Weights of a small audio captioner: encoder activation geglu, encoder widths [80, 160, 320].
Rows from block 5 of the audio encoder of a small audio captioner, named by matrix and row number. Rows with one number within an expert belong to one neuron, the router's apart. Each number is 128 + 32 x the weight over its row's rms, rounded and kept within 0 to 255. All counts start at 0. Numbers have three digits each.
Before each expert's rows are labels from the 100 clips, of 14976, where the router gives the expert most weight on average: "responds to" is what is common among them. Only what is clearly more common there than usual is listed. The data: notes from a synthesiser with random patches.
# router: router (encoder.blocks.5.mlp.router.weight, 16x160), inputs 0-79
# gate: expert gate (encoder.blocks.5.mlp.gate, 16x80x160), inputs 0-79
# up: expert up (encoder.blocks.5.mlp.up, 16x80x160), inputs 0-79
# down: expert down (encoder.blocks.5.mlp.down, 16x160x80, transposed), outputs 0-79

# expert 1
responds to: notch; narrow pulse
router.1:113145133140144100092133144095124108083123132148197141181142134153128187135107163108087118100153125125152163120103139182114171119160083142169145070071130120087189176148103166194102166132124136127181155083108106113132180106144121111136132120
gate.0:081084139111113097156202127190149113136116151102119120103121130172172175131151107104083120133139093098104139080165104140162125096080125130107100167199121120162144114129144088133145056103167157165142084140143181176118149167169139113140098154
up.0:076168130172091110146173137126132097101157168063092150092130122180162197113130177090067156132122122100142169112124148163165142166122077141128126123107123114091149168141135124158137131103147155166143143111123145131105174128164150111165101120
down.0:151152103111110111173140138094121070098057089113123077109089104130175097170150172094150105152128134112145168174104158108156092142134132151132172117115093147087135136063091106159165126171106161087127140162105102119137169072171172109105045096
gate.1:189122077110098195156129095108158093134179154197077128175148168086143080138138092173123136086135083089127167120116163117083137096091128118087141135152137120133130134109194186134156084098182112095109141180105134110121135125170105125075145128
up.1:046188094112098118133126113137109112119127141084151157074118129122096187147164133146113112152103179126063097151130094115165131087102107134138088152128137113125045125136126095116079099140078100119150144103103132127152104197103171099136100118
down.1:142096117155067107091101130164096140151156143117140150132129200127099159083124114132082101136101132158088109109128147162119140137080157099100157111134182119116092095126148192115075140093141094141185149095153168095140127134103091107158188140
gate.2:127152157122118200161097128144083070099147131227158067137173133129139081124087116171105141147129095157087076145114050101185148108068091116153172106116118059167114177126119086092159105125098123140137186166105110132117100110142152189109091129
up.2:091162119128090146117105083172136114151117106130149114096125142143076110133086138201121150146083132138106068152081084061089088115080111136121159131120141115159117149146209156143139131087148125067157103118149144117158054154048160117149158120
down.2:142097117080103107166179074118092155132061146173148133134038103107180113113087105075078096132181181127180148153106168121090121115134111140103118143170126104092163064104130131107071172146148153143134177100121151096140111111136140142147086122
gate.3:153116080053100080095113106134094137127116098162107104070094163107170096168138077122163074116119134119133097155170145112081107167127155117051116180163155102152180080078172079147164110105166104123044079098117152185141124151150099129092132169
up.3:121131112174173119147186101102149121107161138132166124122109124086081201138140148146132160105109156165172118159184171160152117196121169149132091141129044082140111151147144114161082144193044154115181145100104143086078133154132139118106118113
down.3:110130118093097123086111140132163125145124109080113109097124121113126149116131117181136123067133090119084078115145120149159188179092124084117134115125137173159101171147076144165159170133155117090142093142117080141132149153115169092126131146
gate.4:163129132127155114082095156147131139103086140192138101182106151203144116180089131106157176169141118078188173067181159190106124122175116112090120075142120164077180132127066155126198100069154101130118112109130156171167126125158120098121066121
up.4:127159123093079167152143137113162095112084132135111175135111111162166094108049167192079144085101105158123092152102117093154119173108102144124132140167092190117192157159162183108121089148114104103213141097132178194192073144074155126107103116
down.4:157175139094148153125109096147163136106044150126117098079097099149102118129102176198138157156070128068099135102140134132135163180122093151128167113153082148108085105103094119095153138149115130144096174115117109063165192164183144140159097089
gate.5:190120122139134095139053131138122144124153149171142101178118119108170154142161108083113105142116093081146188103212134192128163109111139147056174093161123168118149145106072164141156115108167153144076124136140091101042117116169120063155131123
up.5:144128141149174077123095132151091096093134114126126090132122123100129172117167106111106104148119100105150192105214110192104188076151129137118195082176097184122116103118040175156144175128134163146060129111095059101058129122137118099132142087
down.5:109057132126067134157145091094136094173178106103091175116175179110160113161084078096101165117211224149122113109135135121150110134122115124180118137171178171123091163163148157179151121103109138128132131183163125118083078128081121091125156112
gate.6:088111153070126101134142170182124103090152102152136091108135175157143198095204062103118153140119165089061113142158151113105088145097165165097128123164135088152121102085072095188139152130141147168104113147090153105079134166139095078153104146
up.6:084092166074147093115110143159120107106182089147095133125128170175127185097168076066136169159149143060084133118144182156106126138089168138075151095137145100115106133140119118172121148126160123149137138202103179106120147166167093100140141120
down.6:159114099176144128161124141131176056140135117119081133183131131121188148128119138095114096180119136167110166119107137100176094112113146142161107148145118099138112107099129107145167125108127101128159080148186159117081107084147123144151147116
gate.7:142089104148177130098178156108178102072097086122129086168171117162123134158112136120091165096175104115213143115047140149153162133097109134144151076115117230097191155146131169155142095136107129082150117145119103181125178131149146129150134102
up.7:106103099175137130111112126110159132099086117151166067141145080073132126067093117157126145090131122115178185162079084144129121138085121149134113098107138205128210153173136169107139166140121138103155122094151105160114127120140149091097138161
down.7:080128146078119117139170046114172103200174097126079122120135154129153113191065144147133154173169206126151124113109082139146113148148055140149137139144134191116080141128162155105159139103068105169126120134162121118159117146116114110170140108
gate.8:111122091118089132183107083116114113117160175127162131210133095118107192099116110139133075090093144116091064129197153180167161120126131131131113169139083108113099140089131095141128119123077136151123160102080152086075117109148110106102135117
up.8:171129131126130126106164124100165155145062079089142098094122147117090123132154135173116131127203131155180122134075127129101124194149074172122181142181168120095138127097119115136122163162163052136177130106147097123117156139095151142198145107
down.8:101098128075108172113151126088127195127112134148159144125109114069104124152100125148183111093147131132146046135163136137101139121154046146145089146162125138135134134171127114082079120092181131165105101037156120147129134190125124198124090135
gate.9:090093133108127121147141132215171121157114127108082138137047184203112144139147103064124145138135131108087134081145081113190108165112155107129090195140158094146094148116109049137125101104167070179156134175084177135106139156151099126176118133
up.9:184150139105147114115087121066119150108108123134113097116174107088105074103110117171160125168095120135107086138109179107083154089103180122085143098160104173163134058116164147098084097136091184076067099121135100145186074132078139144089161119
down.9:085096176087125118078128090144138191151160165142120172158188200093052138149065080192130157122150104109113106119138088149142122136136094111125085131113154163183119145168168130107095164063129062147093114119107113143160072156081114151170146170
gate.10:162110090146090159070172149092170130186112147137118157110127119128118176136109085122082161144155061088129096152102118040121174074163111159147177098188134137159125106137130116127120070169117113093179119107164137181146182123181177102177131135
up.10:103089095121101124129165111166137126108146120138134116085151061025052129086163114114109107124152184143172113160108103156134145139148119182124103126131135091088109189124163133151097189182135136089146126102143131068125128141111152141204147180
down.10:110183117151128145090133119075147091121201094118104171131137173097124092186142135114140140093129081185177124133087089143121123111189153068175100095106142099189176170115160104124126151070104185143139077172074110219130125144126132126143159132
gate.11:124123103166068146107115116126208126182034146095120153097130098149124143192107141137112113124090145144103112103131087120134109053107090136115084111118136163097113146175158131106116085117104125096197106106126160144149080113130167080163140108
up.11:178187112137091200121123103161121121172137120157098110112133150167159070152076133147134097146119089096115097070161148117127087128135112049100191086145096092157132109116091128083167071026159142177129138158168085195094122138160114078122072106
down.11:158106088110141145122145096142104156122084176110191123125056123157132135073147163113149119140109155099100146131155159123109139120061091134106166126098111137049093033082113170113066127152174121095176156098176186085100135136192125131176089149
gate.12:081187142117148134116097114094098096141166130123136171070076089113088136129122156146135097154078146106077104133137098115148097126063139081115199106127134177130185159159103141147146127088170063071091129142117083126149061080064088167114128099
up.12:213143099145156102140145122141137169106091112148126132210149145161115112124118105134114135181131137134148116087138172098128196102157155180102053159138124110130099105095152108128113092166045119155136120119094150123133152155190133135148098143
down.12:173147159165209090087145144114137062148110125136130140168172099170086124160147185162165167154074109122175163048110170069143077088157127124123133163077104097199132168092152128095160071136132084115130117170130111078140110130144118129098139132

# expert 12
responds to: high-pass; gate; oscillator: hard sync
router.12:166108126167084125119155151130174197116171160098139116071124120089136088120150157130128130116089151149070090184103141075179099114157091146098151066099135175130156095063088112136130180124137137101097121079127073168105109106119140099181099216
gate.0:127164134108124156135113116139081062091094065137131128122075102161118091099126164109138062181159120165150121129098105170131134133126183076180100146147157042154118153167127131108115097141193085084169187148136129093151098157109114205107078131
up.0:078104140134158054076140147079121127123127185129175181179172149127094151077055148119114173131121158106086098167142117103130122128091122202127168152140131114096125095157156154156095118149135088107136124155116143100140064138091104136147154174
down.0:128084149062085176085095079136115188116112134112092141133175148098122186156145107133100116164137157082108118092117113181164152191067131150194096074089141164108068064108119134107091161103116077135133097108126104110112127186136172120108119170
gate.1:075178181121105121184096117159142102129101091117182205116101098116075153109075213140146120088152084118150120163130102114167116179100135114171155098207044067126115128146128099082100091139131142145195160096101162125135122204138164164102162088
up.1:189095134157140158151086137117078175130145118138099123170163178140170061102131122157181132119092101175107152137096125150124155139108112140120125097122126146146117148099102111161148096121069148115121111152113124093146094097153156085105152101
down.1:143133150168072156051183096089184082149132141096121090112214183128098126166137107111151142122130154164128102134116094072180132125134138113131112141070139106203136156119137098166128124133082113094161090111105087162139086113174115127149158160
gate.2:126120110147077204150117110184158158156135166118145129136098083115201151154163118165147147111153149131138063134066114081088080079138078134155135096077158130030155125116122180124134145094143096135147132082098086162066101072137125085151130163
up.2:088127077105134158078106165115168142095101078122114131128088144157142135146148156126114135133084118119111105137091184085138091125076132125153109131124137127151116069175164164125141107148089104099119213168124116142170094198092159151136125117
down.2:169167087135141023161137152210158109141099084129108126126174101121178128105092114112135124109120103178116146121135110093084163104130121078000105167151093108135155149153130124172149145118098149063150083105163131106104109123143085194145170147
gate.3:119159099083130094131161108157181153149068082198100126121121110106119180140122087143180159100116107070142100114131132103175179151181142122088111135109155142091129185119099169133134166146152137150094116154147126168071183124134093085133098162
up.3:094118110085113072139159121154171115142057104147119121135124185105156148092091092118168150137098116096130141139144146117144178138152120125115113128181178152128162150151118157168104138104156159085153115196128083134159143161085115120141150139
down.3:124196120188119116179065179229129108128135103097093149165171136125150120121144109114095158142127128149128133184123067101117091087139156167126096114162110085168177139096133087133130152101106119120140075165110099153117103109123102143141177161
gate.4:141102107167143168101160105092131148156123159155178141071142076064114087165125201139095146155123144167096087197065106102144072053016078103132153117181140103086172114189163168109159127165106034112141150109125116121110092155144137130187137123
up.4:116120122088127060165126152165118131099160088094108129128135178147089131088170047104147093098135113114122161104160146145049189219203150143160114159106124146197062138095116099148117123123126229133150100132122176155143205118117125142072110116
down.4:105072133067118252126142103112119136161108168080115132123121182107142154136067136143121130114157119069105117073108110209137152139093133099255080112100131140122058117157107168134088162140115096132107156131133105101185154114118160095154090156
gate.5:102107097119180057095137116106049115112134137123122149118153122180134158141096094158171095214103161115141095088150181155083147163128141118149121124108072155171084132154132130164100100161102174122154168113139131142155151082112165094102146129
up.5:085143163117094199134114148119151134127058109167189101150134144125093104134132162084094118097147121163087135185103087112148076095091135148117162145168125128150159120155141197091141151137161095128080153144111110086127084151112112159147076171
down.5:079124124055131203124151082128133137110076141167110086099105080088105107164087167165129085116153132078128107143136099186135146194111128152222109120153114119102114062118111149136088186137106091171077153072144115148161153099131092103173082134
gate.6:060107136171127145091084111130157128142126144128174168121113074130103154171149152173108165180150147120118082173085085087194087089068100128141126146112177116087192145162153169129162134119143037098158163128111136182109101096157123076175143138
up.6:053135108154138147074104105125153134122091131114172164123132076128100123183149151154120153187139154097099100167083100090191080080061117124132125141103145098085167131164155145136158145106164060083141181110148133142103093138143135087194150166
down.6:134155122169143000157133116101174097144110102110137135166142118127146106131126104094153166139134121176146117117106106055126089065190131116018119134151144097189167141124163095138091110137111169130158120150133132143115077139095119203111175141
gate.7:149155163163081104188084120122167092182136140120107138135131132149150083158102188121144121122087092086130142120113082167190169117169138077134142126158081128135154173162138119113102065094141147129167162122089109135158159144134182178129084116
up.7:130119104145100109090121137111139140129147139131134122193167203151162102138085143116114149091152152144077139161122107133166121123154136055115135136191076176203133134192126131106142108107111075132108091106103110157174153116143149155147151157
down.7:167108138121095112125134145116174120158158151098085124134162153138107148174125151149174135132119180176097159106110083130143170171086140157109100098110092192132108068158075147143136156106060056069128108124184096140120103189102126120164182176
gate.8:194115126173114143143078169132103143148163095100113140161183125113147114159096117160079180098112162172101099129128147122141107166128117094086181060080144165116127119093141112145121139105101129110109117090051140123142111089153196116125154135
up.8:194086099129106078128092115110103140091163161174108049137163146109128106150123117146200083147144099154134118153141131162113168140125146152144120129113102123166115124114103127134197160137092174159127126190111112112097074148121100127142085158
down.8:154067179123113131157045146086130199144142127130137124129140125178069117138168124162111128103106091059117101106140143130178107167155165128128154107089154171129145094180168117112132091148156096135069183087056149106163143102151105080140120116
gate.9:147097114161103079103190149127110128165167125163156104129170083080138146117172144155168106154135146127099125111199162122111155147176132155097156052070131193061145170106117107133166184158125122154116083104130124143139120045172090099111111151
up.9:112158125163126176138122155139183129162103058116160136157096157155137131086105134145130198176139146185140126118076089130106117081161097153162149094145198155097138186139072089165093125138164100098131082093173140115159131085126123175110137126
down.9:075129119142111157087141105120118080120168155062104116121161121136121128129138134113102184167149177124064190140151063166147145168106148186202168126148134101142086130095114136166115152134066072151123061137166136113127133124116080121134192119
gate.10:187132179132100194138156114112123134113166156142114157180115115113132126141181081118113109064139100133114152094141131127104129165138101120134154119132148126079070150040123159160147106115128114109127090067119106116204186131152144137108121072
up.10:065146097103165094125092131171089065119087099127134127098111170155154172139069174113155148167155134090127107154139111157165135112089181099157111120110112111183146119181131093073127125153148144150125158196159176117103105143087103100148087158
down.10:154153158183139130125118149171101069129112114150124139175117132212149110127125097129172188166118131170129110117100143077101106118140137145109130116128132128118081157094189092103157074194125138131066119191172161098169118113134141146138155090
gate.11:158119051119113140141113097101101122049125189098123105162158214102137159111149101120165111082115142165090091089131141136130132119097108109177071109098108128136178132128172162128152144133124122105161115180097097100086132106098150101119146161
up.11:172171059148069137145068123135141124096118196114140134141137223124141155115160130098160127096090127152055119072113122105114134138133069078176086096106129115158151144084148112125165139104102133173150119135112155127094103084082121123115123125
down.11:135086145148159131136064154087095170139155106127110085140117125133122106066180174185129130108044157098156145113127122145150119168111171148066168146094138178130128045151112141116172119143194121127125190087095141165182150072123103064153109121
gate.12:117120126134198080025108102114114084130155139116139113098102129139146114124089127149099105130066143085120139124155140164219153139113114098157114125095121127184138097213084140155122068176137129139166166135132067134145194136132143126117092150
up.12:133204155115101128178142124137145148071059099133154159110119182147106182130093190130145127081126119165147080156127111119107097119073138153081137120160096107158148124117217113098099134096122141098133143168074141129137028111086134160142165135
down.12:109157160112090149152084132114099060109124137126106087074121122096158123080143124152122094147150167106132137184120052108130135173134142162249144109139111140102125103117104133149152161189122173142126141134121152100149111130124200103170030120

# expert 13
responds to: gate; drive
router.13:162091151165090131111104095135111178161169129078124118120114099133092128123109166139111189077098116116145141161138154096083128094090148184116169124148109088142124082118098170111068141113157180078082124070127114190136109169060211178177160149
gate.0:125196126089142173116171135132124086165140100143149111121198111145110141115141106101164099172098053143127128059112144117087091075075129074111123180193073096200132139140100143148124114111092098165173126122077113114082137082164151118138128163
up.0:138058106207171081154102124123142144089117157128111154128095154118160114074152127102122127119144185107137114183136094167116167165145119156166139069064142172091144136083157076127141150134157155121080136155122140104143147160125099106075133093
down.0:110124139153098149080169146083115165121150097154117139128119092128047125154104158142193166074129139150117118175140150156131137137199080116166133097121125115137088084142097104058100100163123113124119118085118094181189164111103115124147072133
gate.1:116159136048117110110117150113118078124135090210116093124164166077181089094073169133232119152165085145138109155087080110159177154168154136143092094168087133079114154133150150094081143115080140154120138181191137088119121134111108154116122146
up.1:066148119138201155147121132107080181120185124116157113097056067173119170128143087094067153068087164099137148093120180138105154124093136083197148126146117133137083071155139085109162133151136127098129135099092095130104158111134164135075105128
down.1:149136095103142093160100139153097101147115172106170126117118123071141110095154132078074047093173122080102101084125133125079106110089121079109149143184123147136136167149122130155121134059137169125153135179135160108128150141115190148094052128
gate.2:107182174083084141150161138101170130112116149142115123140130116149188032087116073096237120091139153132115149098188121107100134146140145142160110101152063140138130126153085119092141057156093109139190150117104125101070138153143111123116101112
up.2:134086119121097134116106153151116112144120085105084106175151167162089164192151160179149133150137118162168171133147150133146121113185072112091099136190129049151177144149164147129097097162173130119188083125135157114234139118110141091105070165
down.2:136143106135114116169120136131118067090123136110075152164161171171134115116148090120086075134144163180231179191103099090126077076152166138165123148125095144129090105077097100070147155103130141117157105134124071164136072122068122138146127169
gate.3:116169155151108132102113070101146168161126112099177174143164098112112165151110133141073141075158144127134162145153137165109210104056126145115119172117088060134112119178147173113096079169114113070121124103133140156127118148052157165205157125
up.3:118109112129150116112126129136113096141144172153111099120077131147147105089143087145143083161172111129065130064133122128166099147122139134113160076109122159086109167093123105130156099109093175132104150172114066063147118108244110086089096172
down.3:167116168161108092129150115170164102133149085111103071155157166139119168151133154117113114104095149121139176157119091115176117122096179124131122110031099154101107091087110075149123111133141141114133104136087093089095090117140135081144209142
gate.4:085188147060197150151146134120118111169100167132151131154151130121123167087150073111149122144183110151080151084175138146143123094114107124155081112103111066133103139133137128101116127093087075159165158131102114110086127095159121134157124162
up.4:113203159119168128124128120151121092169130139136166111130140149142165177094139144116126100136060116170128160074191095165120122106068113087091186171109098109149083198180142117130122143099124159098122131124115178091084098132106187125149127155
down.4:173138134157160088158107122107159104115125125120153099163117169161160156129169145106081099123129083125154118089086145064151091098140118151086128138128118061144165197090130100137177124155055188099155174164092143118082101122138146138066142135
gate.5:134153098101106130126100133117185123166125105163098191157105135218129088143112141167152138139139147104103119080115160125103110145080139165074103098103113110112147184145156149056130067110081180084120091162109119129190114123148137116139126106
up.5:139088119071104137108122146167133161107155075170076108155140116161167127110118130102124154129136152174155100159090181089092073159197101147112133112132184151081152148099126089089171181085155141081081073101152159162162149148139119126091130103
down.5:119154113115134150125075146170140154105142088161152115113122033139118110121087141210206144112121131107111094120188146166136149197125075121106115147118132173132102117152160155100125105148170079108076137129129145110097171125110101120135127108
gate.6:123147109128115123124136135140141117171131128143133169089096112121113124126166104157109095155233143119073186076197131140142149119067131157103140102139097143103070156141150143111102090130110147110127144160113028093112108155205109138127140145
up.6:133123148081175124150150149136125079068126126177092089175148171176176142118123115080166125125066114146145107126071110099171107154194098081168071123130165137106158154091116073156163187138131129180117100112130192122144182087117089112088075108
down.6:097121121107124138140101125111088182094148165179180138090084066148101083151086124155135117108137120095119111116150142166102096192184085129137126126166168136132158135157138152109113114149172112173110145147105177164139151166095054168065092080
gate.7:071124108133157133134148154122142100130131097138135108129115188155160141044190158165134095165150135087093163104158127138158117100124186139135085125150160137146024143151093129183173097164109136126108121137123128076114106116184096164099065163
up.7:130133094185133148142097142104145093117154135103114135133131146170150141087138156158149113069131118066146183132140141121130162070115146166094143097114146115079068129157081110215133117130130131066122099112079107131105092166152127132089071109
down.7:162114096119118134113121116138190112141056151154076090151100133102113197100104151146145107170089155153125152094082150121160157126053140081121114153076085144118134087116104116134110154118087056121159152127163070131142120137150169071152114176
gate.8:128119128161147139112110126113136166123129101107114148107124111142131138125172139168136120120110095141137177129192128163109182118039203118126139095145117159144112123225127165081132075126156103083116108126131152169159091158091165204212146115
up.8:137092154121115153121094113135126148160109144119154100134159117115101114166158141121107152082099139108157143191129137122110083070125188085110152126140120148186145093184165115118146147167159069100111072100143198165173122145073128161188178126
down.8:077123142137155148133145081135155173129160183196140136103107105128127083176085139126163187175145120111093098125128107176077136166121047107152143124182168146144083132176196167090157085159124121173132150126149165143141133151081089138104094089
gate.9:107053103103116117110108146161134162192125147135141146156109141153152150126180130150152112123106129088124177110207136121107063101110158073126157066162139189201062123139135147114158154154169111122089073160179145111203119167109118163179135117
up.9:165172119095118187105198084091105085120111122115140122142175132112116084119060132122064121108106140148139045145073126084155156116173064154149089173117109088090155118102176132146108107126076126147142142103107119165065157102122126052109126130
down.9:170101145142119135118059180127065136144136093058093142124151142074126163075164115137109066075157116132121152167099144130160126137079184091132113110105127139148140129137052125187137198068162123071144127141103126142152126112144158123175093193
gate.10:142089147155105070132112163121131151096137156125113090159146102067157110160183143109198142153131117113128214119238148167150160097150188142130142105151111156151116139147087113134135154105118159140104074129136113152144140081151104168163141156
up.10:101183128085128168127134082112106101136137144133143143089124112181117168096099139123109136094151131166098074136051134113147078140142063124110129220114131112075144104103164135128117130142101124146172139120090161156109126194127128134045106122
down.10:165112125113086089062163131101111132091143128106110137099127148091150151142109125134113071035137140139161138166090156168186140064119113121096113092093115143140117114118107135176110177085143120079145118106093086148203083117087110102181132196
gate.11:142115103121077159148118078138130163181140130132111142175113126119118150164153143162160137069114167092182159122168103121106040099130114057103145086113081138239053086110172165127136136156163115119098114150123169134143126128093148153136147108
up.11:073089165147141093119084156150139130109135108129156104085145114117129173111144147134162111147146073143107169133182122155137192131034185151117128090147169160126116137202074125123136092115135148079121127156153125133183086129088128189152140128
down.11:094090203143156132133129071155111135144183161163174105084129109177115108200104106158156154155122158084103108103159138121074102139133126092145165133138170161078097137148157119102107092162156116172096131123085165091097144157147091129099198084
gate.12:135129108186068165158091129069174133138110181108108163084171103091104170175132158118144159087114092160157153095156115122104180131072121124114146151188135060125167113189083169147064151142133087123137104110125094172179116138088180137138110134
up.12:141093138199095145141102093069135126118130139080119161087153099098120177173129165125077149069118082113153150136121141133090173099056112113128152143176126107114185082156114178170084122143153076113130120074121059156148145164105193100153150116
down.12:096146110122173126170113161147106126165133094140151175141134135158148074107106171100119179154163095168063112116113112154090119099134085145111102173166128072168112129184150157144214121093120120120151151172148156120143188082120095152129079111

# expert 4
responds to: hard sync; no filter
router.4:085147132118132108108130118117171121143143152153073134087100156174086160211152154104161084135121157059147143088091107143124169120165143093136105160137154131094127059088112095180145186102147124154086089102115158196152153123121070118096103089
gate.0:131123128121159044124115136101156156173082121150136153138099133162110072091110129153105168071078073161120112054162141106179166132135156177131167093070102105161073123146123112087167100099154177146189131151157141102176113159162158141158163200
up.0:101108132134075192142083108121130115065141110137112131153131130129155120110115117125130109137164126131148130166092114156071081086075121128077082131177148083137126129113125142150099128105165080050102138144089110136048094134078167126100163121
down.0:129162143106065072157122133147172097147143115057111151125158153114149146105102096096135161140153136185123138188108102085166137064129132111072113103089137143115076152111107089197180127104092099094135093204147134134121072114136152139152118176
gate.1:190115203121153050092159104091143175136097152099140121110143104095131113152098102104091155087145165160122121126133156120112205136185101094167137140087083136113166066139149084113140157145183158182113136062131066102161112121137096163124160181
up.1:184165140174138116118115099093161200084082136119133132102129123097220021122064115104127155169147183155146109102105138126158165123143156123139056142100127114100106066158132109063083160131134126116157132094130125116140113074110160198099151164
down.1:049148144122142102163182089086114167149136141124144052120098153160102098170118109133176166109123157111131115174157060106147077103206091151107134149127116151137140116160190133132080064133091137178072126075111142114134085096057080165162105123
gate.2:124128156208089163098141112155135128129153094149145149072167105129166178160193157174146163097124133090211166125151058135159110118145099093111110120155164078051159178108126137190115163133138121124122120106138172069134157092110131112158116161
up.2:099179090168162131137109083147112101096153117134154116096143160129116158142149121065106113078161187101125087120079064166167182153066093097180141105069106081122178149123180150131089145148121106139162148143181113119085149091116134104160082143
down.2:162158138128150115144093172143150141155143124132079078186194132138102152124181154132158118154071144145107146162111100125142150095128189167097121110075098119185138087108104058110142155153106099063127109111095114122143132110151137134124111126
gate.3:143118147106088125138117099173162087166177121133102189116171162179189170139165101158170138147124101130142179079180130167149097147184133093057130114183159143117084173109113104121167100144133139186120128215061136133131118168186078143102152110
up.3:106164114158105158149120136106112133121104150158135119129118134084106061066074148130126141141104170131107093151079144116113181145092159147135138179141109101121159101187128097133074151111151086078102136114157093106115060075086143154140097108
down.3:137148103066083140143101146136169139149094166154095168133140147040093144189102127114072080132159144124108112107128121164124184153069142145120079121177131098114090124088068139133117201106091112117159126107117075132118112195153132127113063149
gate.4:091174128116157151104119095153121087184133117158142166060085178111176134064079136094154147113115155098094132099129103151123162148128200152108158164137142118147126135191116147163120124119139114147070103188145164063114092124089080121109074105
up.4:197092128118142115145120139115142136080144103072114103171154061111109130171172132146073124112118083149156158186132153123122078130103098124153114095111101167153136107115157128088154088149106157064205169060096106196168150140152190157111165124
down.4:125090212128110103129160102110127163098182168152163143125126146166137081116105098169152152128152178050116110125140156143068127161166115108134181159148156135148163150162138151023129125165139146139119177111085178107170103149113074130097125074
gate.5:036121111128154112105122095170130126138139147177156150086098147159155182122133143083115178132159144092138162115110104153127183133126137090114148190140143081111131113150099102165090130137161098180105138185168184102032111117121076118143109142
up.5:032154149171138147093124053145110115144132145178157148086116137108143155106107144101147125137135138105131145100081110169143187132126124130128157173119155090140147143133111101156095154145167090166092093180160162133052103072084067105155086155
down.5:159106082113126143168125126098104126189138136138090104162174171077116161153184153095102067137098111161136129186089076142163143151095177161155118076082120116126149088065079049190114128113127147113133108104112066130105156135150165109094094174
gate.6:097159131164091112132120112144171129110139072127112204189114099099152059110116196082141122122147151169178117097141147138149116137147120142138132137150088104119055096165105125096136155096077114164135108087077100161162097121103126187126134133
up.6:158111102121111185128133141134113123089093091175146166157142162104171098087137171115164131246163082133153129139143083130142123126112144143145123190184172127087087153165125066117139112143111080169107103162141133107109069178126163126134142094
down.6:134104110137081118075126144128128173150138079104113164109137101108142127138103098136119133094154127188063115109157116158077188151073107114091054075155142145131108112149101166191143193106116148063160112130163083132113087144149155160148164159
gate.7:117124103118124168111171167108140155145145131093123092130153067100147087151152188151106092121170141161097122119104179139109177158119045139091185097042061140097083074102105093090112115115129149153157173095103089107127152141124108091173137094
up.7:115174153157099087130111073141128122187114118126152153124158116145178062108062083124105110088138178121110105073075084159136175121165101146171151190111134179135145143110115096061134162081183128127068128144154119162112118107167078121134133168
down.7:184120133166193145051060134099113109112110182097138160122112099106114127109175154173122158157119103092141189158116171158090130138122158137135142122143158084174154169111105126092114106153145156135131151170101101125124165143153151109060113100
gate.8:118134152135101065086098124141152116135167070142049111104126146129189124188148116096111092104164193096152183086138142149154165193200137065093122095124118156124100133159169167061193126108146149185105092142148135154146125163156134135133134102
up.8:163151142107109072092109111109132120160151069104069141077101135131171115203109132097081082058177231102150158076145120165127167178158137058133135120145125155137162109118171186096160144143139182147110111137119140133141161153126137100124133133
down.8:142150107139161136163115131171230079167094111159135133185116139179115115123121128132160136130090145125184157108079147084192081138184084158113088117062088131187137139107143081128148102155112108104093137130121118109052142065133118126148107130
gate.9:107099078088138143101065123115069141178143195143159137138077111162129136141101078112136128137143144119125079103132083113159091127139159154092105149111174163119146135082101156132186167150190122124149111145145167121137044103189129140096142170
up.9:166176060073165101130137128133111125150127132104167100103110160144150174091109104148127138132168132097100138098155104110170157133168175140131129184121116079112126102133102047142116100153150068143158096174103207127141068108151082137196099178
down.9:128171068177116121176117153124127119152093160094099171082104158066158118112141115061090114181128150205139153152123123095101118053106116136137103091129129084121142136111099064205129169084125167116160098188114167101059088122171132167122172151
gate.10:141160137118129094113112110091153158108113137103110132060124143121162209176139115048081124073197194137104114083078101131122156144096082095174105097067155080143217063108183147131154190148150105158171117117152153148116149112143139111148122161
up.10:089153166130129130035156085105127116082084095112104128056138134090166173203145130105079097063196186137123120089071134126127119155132099103183123125093119083112181117122194178115173137144129123169157087109136121130123169113121122093164120138
down.10:170156156084101096195114225150178143171150136153117098157167117096140157118157098148103085106109120097132148169070148133150099125106183180082084131109059126162152128097099076121158156167164144060131122088051115126123104116154190059114102168
gate.11:049095107069151141122165071181089098169134157178090133130144151156130100105117090122155120164178145115133150085125168120146211166162208142117151144113127124094179166154120076146110107151160133165072093181105135111092107103148061124171104140
up.11:194103134191159117113106152082157164112113151103136114152106111128149106150155134181106148092086111151103108167101144130117054102101084154131114090145131100133079140085142159142129090143092148097178169111129114126135155159141156080104125155
down.11:109104170106113125107140124139123181091159109143165148091081110108104121114098141188134110116155121064125097094168146164079150139105107091130152171172175141121123100157122175072076164096163137130113210084092167176164153143091096115114147085
gate.12:098145165134095083180102091125163118148164103142097134097191134168167201159113129113140095126153161097189166085131138213124163145172134115116079140189158161106171113112111128102140136112149181177113086160103189172131126128176081128071113120
up.12:147146122165150205091149163147135157127116157138138145142073168126087091096119178141124112151105097158097097161115114090132091099088131124132167116110137072131070094126185106192108133101115036063127133096167155058136078093049153147167173114
down.12:120147095068109146080107148149117170120111161151114176144111102038136125151133125130096097155142071148130145115125100139105194165095151146141109124199109044127165078112081107096090200101102151113149148074113114143146135177144117172117119113